From a checkpoint of a small audio captioner.
Model: waveform 16khz input, encoder arch transformer, encoder norm layernorm, encoder activation gelu, encoder moe top_k, encoder num experts 4, decoder layers 8, decoder norm rmsnorm.
Data: trained on short pieces for a synthesised band: melody, chords, bass and drums, 26041 training examples, 55.5 epochs.
Rows from block 2 of the text decoder of a small audio captioner, named by matrix and row number. Rows with one number belong to one neuron. Each number is 128 + 24 x the weight over its row's rms, rounded and kept within 0 to 255. All counts start at 0. After the name is the row's rms in percent of the matrix's.
After each neuron's rows are labels from the 100 texts, of 14976, where the neuron reaches its highest value: "fires on" is the input token at the peak. Only what is clearly more common there than usual is listed. The data: short pieces for a synthesised band: melody, chords, bass and drums.
# fc1: MLP up (decoder.blocks.2.mlp.fc1.weight, 640x320), inputs 107-213
# fc2: MLP down (decoder.blocks.2.mlp.fc2.weight, 320x640, transposed), outputs 107-213

fc1.140 095 [149 120 149 110  97 131 117 142  88 148 109 147 149 148 104  84 106 123 128 119 132 133 155 151  63 141 115 130 124  50 106 134 118  79 108 103 163 123 142 139 132 126 103 102 141 129 119  96 142 155 135 144 156 112 129 125 119 127 147 104  85 114 105 124 154 121 119 123 137 149 135  93 177 127 112 152 124  87 141 142 170 139 124  89 134 128  81 111 112 101 116 148 126 123 107 108  84 119 121 119 144 156 151 124 109 154 132]
fc2.140 105 [126 130  93 184 102  94  87 112 106 139 148 129 147 178 119 112  78 119 137 125 155 113 135 137 129 135 104 155 119 142 158 117 107 160 120 128  92 125 151 144 100 142 108 134 143 178 122 136 153 137 135  99 162 166 122 136 114  98  88 111  87 131 126 129 109 119  91 104 144 144 117 120 158 172 159 136 138  97  84 170  89 124 182  89 181 145  91 122 117 158 127 139 100 145 148  89 122 147 155 127  95 144 183 128 132 124 126]
fires on: ","

fc1.462 082 [152 173 114 138 126 134 146 147 140 121 135 163 155 118 116 117 141 126 138 159  65 109 149 137 100 159  85 103 110 143 111 124 109 144 122 136 106 102 192 157 134 149 124 160  87  99 143 131 136  92 129 109  92 147 149 102 115 107 192 170 164 127 129  84 144 141 128 112 111 140 106 150 144  88 110 106 203 119 112 130 125 114  87 171 145 159 141 124 121 149 133 146 127 153 111 118 115 150 129 121 130 137 114 153 139 135 125]
fc2.462 079 [138 130 104 133 104 145 120 153 154 122 158 133 130 120 101 122 115 159 100 136 151 169 130 124 144 117 140 130 128 160 123 126  60 114 161 183 122 104 154 160 107 124 161 135  98 130 146 106 152 112 101 163 106 166 123 178 105 144 105 106 137 148 194  78 100 124 109 137 145 147 119 149 130 170 110 193  85 127  82 109 147 145 131 109 117 116  91 111 117 174 154 113 102  97 135 141 108 102 105 165 115 142  98 150 110 127 131]
fires on: ","

fc1.278 098 [103 122  81 122 138 127 129  96 177 151 123 121 127 141 151 110 142 127 147 128 154 122 167 132  98 136 109 158 127 118 129 163 140 138  92 117  96 189 154 115 125 128 140 134 120 114 138 156 117 128 133 102 142 161 147 143 141 110 151 131 152 122  66 163 134 103 126  93 124 134 150 131 105 139  99  73 135 144 136 143 147 113 190 143 117 113 137 110 111 130 108 130 145 174 148 119 111 135 107 200 106 131 144 146 102 180 164]
fc2.278 112 [128  94 131 163 137 121 132 120 174 141 133 132 146 145 120 131 129 123 113 117  87 100 178  94 122 107 133 114 109  85 114 150  95 137 129 112 130 126 141 122 126 132 120 156 147 176 135 137 117 118 125  95  88 164 136 169 127 113 119 144 127 139 136 133 156 132 120 145 154 144  78 144  96 159  91 147 143 101  80 132 144 135 163 128 100 148 122 114 101 128 162 154  94 151  81 129 119 148 120 146 118 137 136 126 108 146 157]
fires on: ":"

fc1.314 109 [ 91 159 125 127 124 129 151 116 134 118 137  99 140  94 165 151 136 120 137 161 100 101 166 126 130  91  97 127  91 135 135 135 138 126 138 111 144 196  87 141 153 155 169 131 132 184 142 161 110 127 162 106  87 150 125 100 164 135 152 120 118 135  79 148 107 117 174 125 137 147 124 125 191 109  97 153 122 100 116 147 130 100 113 118  88 158 174  95 118 162 123 128 124 121 127 157 159  98 154 131  73 123 113 118 119 125  93]
fc2.314 101 [115 141 124 118 137 134 175 127 137 118 106 126 110 103 147 168 133 174 129 144  93 117 185 141 141 137 119 137 122 144 134 146 116 111 113 100 135 154  78 160 160 138 123 149 121 144 124 136 140 131 107 134 109 134 123 113 142 169 127  92  59 120 128 127 187 146 152 131 162 120 132 117 146 126 125 167  98 107 106 119 142 127 124 130 122 134 156 118  81 164 136 156 115  57 109 130 169 110 145 138 108 136  87 100 102 163  53]
fires on: "random"

fc1.443 098 [ 84 146 169 127 146 129 115 134 123 151 170 146 115  96 122 103 159 142 139 103 104 100 160 111 141 150 135  74 130 100 134 127 130 134 125  90 127 130 153 115 152  93 149 121  91 113  93 144  96  78 174 128  90 103 120 157 146 149 155 161 116 131 129 143 166 103 142 113 118 112 142 132 100 136 100  96  96  71 151 141 168 117 119 135 100 119 128 123  97  96 114 143 142 150 168 122  72 169 139 122 102 139 159 145 126 107 130]
fc2.443 107 [174 109 160 162 118 147 126 128 103 146 121 117  85 107  84 138 108 126 110 165  92 168 119 141 166 131 153  94 121 110 140 123 169 136 128  95 168 138  99 121 140 131 124 125 180 127 121 133 167 125 131 138 136 128 158 134 132 148 165 122  73 109 163 147 150 130 144 127 134 130  92 168 101 183 148 154 165 189  73  94 114 130 132 160 139 105 135 156  89 104 121 122 131 147 107 111 123 132  75  57 131 141 146 157  82 144  88]
fires on: ","

fc1.92 100 [126 134 138 169 124 161 142 109 153 149 133 129 118 141 116 134 139 120 141 163 142 122 122 137 141 104 140 144 112  72  99 130 128  86 157  98 126 176 132 108 125 139 106  98 134 115 112 130 149 153 132 151 100 123 120 132 168 127 136 126 190 122 110 138  77 147 136 110 104 139 174  99 161 118 101 146 106 107 126 166 135 124 150 128  98 132 123  86 110 149 107 141 137 135 158 142 155 108  95 136 183  98 103 126  96 125 164]
fc2.92 112 [121 110 155 183  86 122  95 127 137 108 120 131 121 112 126 138 106 128 106  94 157 117 130 140 126 128 133 110  74 108 165 147 152 140 138 144 147 130  96 117 128 135 130 108 152 130 120 110 111 116 114 170  92 104  84 113 166 132 103  73 120 150  90 135 105 130 137 132 136 112 156 122 101 148 100 145 106 127 133 180 124 145 161 107 170 149 104 125 119 145  96 163 163 133 151  88 117 116 147 109 133  97 158  96 120  88 145]
fires on: ","

fc1.145 095 [102 102 112 108 143 144 116 147 143 106 103 108 125 159 136 134 149 135 126 124 156 123 123 110 140 108 115  97 139 149 134 176 102 135 156 132 125 109 145 144 131 125  91 116  96 130  99  83 109 146 136 113 123  71 137 131 120 129 164 162 155 168 110 163 168 108 119 114 118 121 113 164 161 126 150 175 180  92 148 138 119 147 152 154 175 138 120 128 123 118  88 115 106 125 110 131 120 146 152 169 140  90 118 190 167 147  83]
fc2.145 097 [136 168 131 172 121 153 101 171  99 126 128 126 124 127 115 173 145 125 130 109 136  90 137 102 166 110 144 108 110 111 136  86 111 122 137 145 157 148 107 119 144 146  81  83 118 172 133 155 124 128 103  95 149 136 124 159 185 148 106 104 101 138 110 130 120  91 129 125 165  99 112 124  93 115 109 113 135 138 136 138 122 135 177 126 102 117 170 110 114 114 118 148 131 126 105 110 165 138 126 174 117 152 101 125 176 169 121]
fires on: ","; "string"

fc1.352 083 [139 121 160  88 176 116 131  97 167 136 113 109 127 160 117 116 170 120 152 131 145 131 163  91 122 118 130 142 164 138 132 169 130 125 113 113 119 163 125 136 155 122 184 160 100 118 131 117 104  97 137 139 139  93 131 153 139 133 135 147 140 142 120 175 136 122 126 107 119 120 150 104 109 132 129  85 128 125  94 141 148 151 133 101 121 109 144 116 115 128  94 113 130 148 142 123 128 136 137 131 140 148 138 156 142 116 139]
fc2.352 083 [116 103  94 116 115 156 166 128 135 118 120 109 113 124  92 167 167 174 142 178 105 173 175 163 158 107 150 127 125  94 106 111 129 126 164 148 141 159 133 105 138 129 107 130 137 151 134 151 149 115  97 140 130 135  90 114 139 122 132  87  82 132 173 133  96 137 118 128 153 181 125 149 106 131 152 123  67 154 122 146 146 120 125 118  85 133 133 136 102 115 128 140 147 129 152 117 149 133 134  99 156 146 149 132 123 153 107]
fires on: ","; "melody"; ":"

fc1.468 094 [127 119 122 142 128 126  66 123 145 155 129 149 142 104 111 121 148 146 115 155 132 149  98 152 104 152 123 151 135 147 129 136 112 107  90  97 131 144  95 126 144 161 124 130 149 140 118 108 172  66 149 128 136 142 181 124 123 116 149 143 129 121 120 140 145 105 110 110 129 156 130 120 166 127 141 143 154 123 145 104 108 180 158 163 145 128 132 108  88 147 103 108 115 140 146 139 131 151 145 112 136 161 154 167  74  91 118]
fc2.468 095 [125 108 111 120 160 140 107 139 137 113 137 134  97 114 172 147 122  85 136 101 123 105 125 129 119 137 144  71  73 117 113  91 118  63 151 146 135 131 113 117 123  80 130 115 189 146 109 142 121 127 132 104 129  95 106 102 132 140 129 116 100 197 123 143 135 165  94 150 121 101 164 147 145 144 145 167 122 109 121 154 142 157 120 160 142 140 114 112 157 126  93 118  83 110 126  90 116 142  94 102 146 109 135  55 160 107 169]
fires on: ":"; "square"; "organ"

fc1.612 102 [129 147 132 131 140 118 141 137 137 129 157 137 151 129 128 159 112  64 136 127 121 178 148 154 120 121  99 118  94 131 119 101 140  95 156 137 103 143 165 120 107 146 158 137 119 136 142 145 169  96 123 137 131 111 142 167 103 108 145 104 146 162 159 109 125 139 136 141 105 140 103 137 110 110 150 155  64 150  77 134 136 167 112 141 134 136 140 130 157  88 173 140  89 126 119 179 160 139 144 124 153 112 140 117 119 150  94]
fc2.612 119 [ 85 111  84 122 107 125 109 158  99 134 128 102 126 145 147 163  82 131  68 140 106 117 136 113 121 105  91 202 150  85 102  92 134 115 141 133 120 155 119 140 127 119 126 102 157 123 131 137 147 124 114 108  89 160  98 101 123 126 108  97 117 137 115 115 100 160 104 167 113 165  97 149 145 140 107 157  82 147 127 167 148 113 159 169 134 128 143 112 140 154 123  78  73 118 142 144 149 139 157 140 160 132 144 139 116 124 114]
fires on: ":"

fc1.153 093 [122 147 172 124 144  86  86 113 109 143  90 162  97 123 134  84 166 109 167 113 129 118 186 143  83 139  72 130 153 129 151 156 157 136 165 153 143 100 150 122 169 134  91 123  90 139 173 132  99 128 145 132 121 130 117  86 165  73 146 158 154 121 170  83 148 114 122 134 130 139  97 129  64 116 118 111 150 107 113 148 132 119 148 131 132 112  98 100 176 144 141 125 134 116 115 121 101 103 110 156 110 121 113 130 130 111 114]
fc2.153 097 [147 129 153 120 128 134 115 153  83  89 147  94 145 145 134 180 135 112 128  91 120 146 154 160 159 119 135 113 148 114 124 142 130 153 124 137 171 112 136 131 157 161  82 146 110 102 187 124 112 129 118 145 106 117 143 129 179 112 165 127 167 148 158 148 139 141 148 135 150 163  95  80 142 124 130  94 136 107 137 111  72 140 135 118 130  97 171 121 154  71 156 111 129 135 124 132 126 154 109  94 121 142 131 142 116  92 116]
fires on: ":"

fc1.529 103 [105 129 120 129 155 138 132 103 149 125 148 136 144 139 133 117 147 136 162 119  74 115 156 150 137 121  94 148 100 116 136 116 119  81 136 138 126 161 106 133 151 144 171 141  98 179 119 128 121 110 139 109 109 109 138 100 139 140 175 139 102 162 122 144 124 135 155  99 142 135 130 134 148 123 106 155 126 130 172 179 122 100  92 139  89 117 164 122 129 138 108 139 130 116 110 155 159  90 164 121 137 142 154 109 127 132  97]
fc2.529 108 [116 122 121 124 150 115 171 112 135 115 113 135 123 109 115 142 152 141 108 137  94 125 161 162 165 105  95 121  94 123 155 137 106 130 119 108 148 158  96 154 105 145 125 128  73 157 127 141 123 124 105 112 121 134 122  91 111 165 130  97  98 131 131 117 141 167 128 133 154 156 127 120 158 147  87 138 110 117 136 126 125 116  97 107 113 137 168 130  97 166 106 125 126  77  94 112 166 125 161 136 117 118 123 115 162 150  83]
fires on: "random"

fc1.374 099 [158 153 164 113 146  95 130  76  94 114 138 146 104 146 109 112 131 137 123 119  87 138 128 145 111 138 145 124 132  92 145 135 119 130 146 132 155 136 106 109 161 120 132 185 108  79 130 103 159 142 109 148 102 111 113 140 140 160 188 131 141 117 148  85 164 111 169 147 106 128 127 103 140 125 128 134 142 155 113 109 124 137 127 156  88 103 101 127  95 127 166 141 117 142 131 163 151 113  84 104 129 149 100 124 100 118 153]
fc2.374 106 [178 129 120 149 139 123 142 126 170 125  64 132 113 137 112 129 158 142 157 139 121 144  93 103 154 181  90 134 160 109 156 114 112 165 111 108  97 136 115 111 109 127 134 147 137 114 125 127 160 131 106 137 128 152 144 129 146 136 102 106 117 121  81 121 108 107 123 134 141 109 183 142 158 131  74 127 153 126 119 121  94 135 157 131 162 149 150 126  98 124 100 166 119 139 153 119 133 157 125 132 138  79 135 132 124 131 151]
fires on: ":"; ","; "chords"

fc1.510 169 [ 82 156 108 144 149 103 135 160 156 140 117 126  95  78 155  98 103 117  86 127 106 137  98 109 118 152 101 152 148 172 146 151 141 140 135 167 132 171 149 154 154 108 163 130 138 138 145 125 115 134 118 147  92 118 156 126 116 124 159 129 172 189 103 116 157 105 141 119  65  79 139 104 158 148 156 119 178 102 153 147 125 116 121 149 112 141 150 105 138 150 102 146  98 139 107  95 108 129 103 100 120 120 119  98 117 164 103]
fc2.510 129 [ 88 144  81 146 131 128 103 157 118 136 113 126 144  71 169 135 117 118 112 134 136 134  92 124 163 133 125 146 148 171 133 152 132 105 138 110 164 157 155 124 144 123 201 152 139 138 129 102 116 143 111 138 115  93 149 111  93 132 144  95 147 165 135 124 131  94 112 106 126  93 151  78 199 161 161 108 169 106 121 134  97 103 157 125 135 117 164  91 110 156 108 144 120 128 117 103 108 113 129  82 151 142 103  94 139 138  91]
fires on: "one"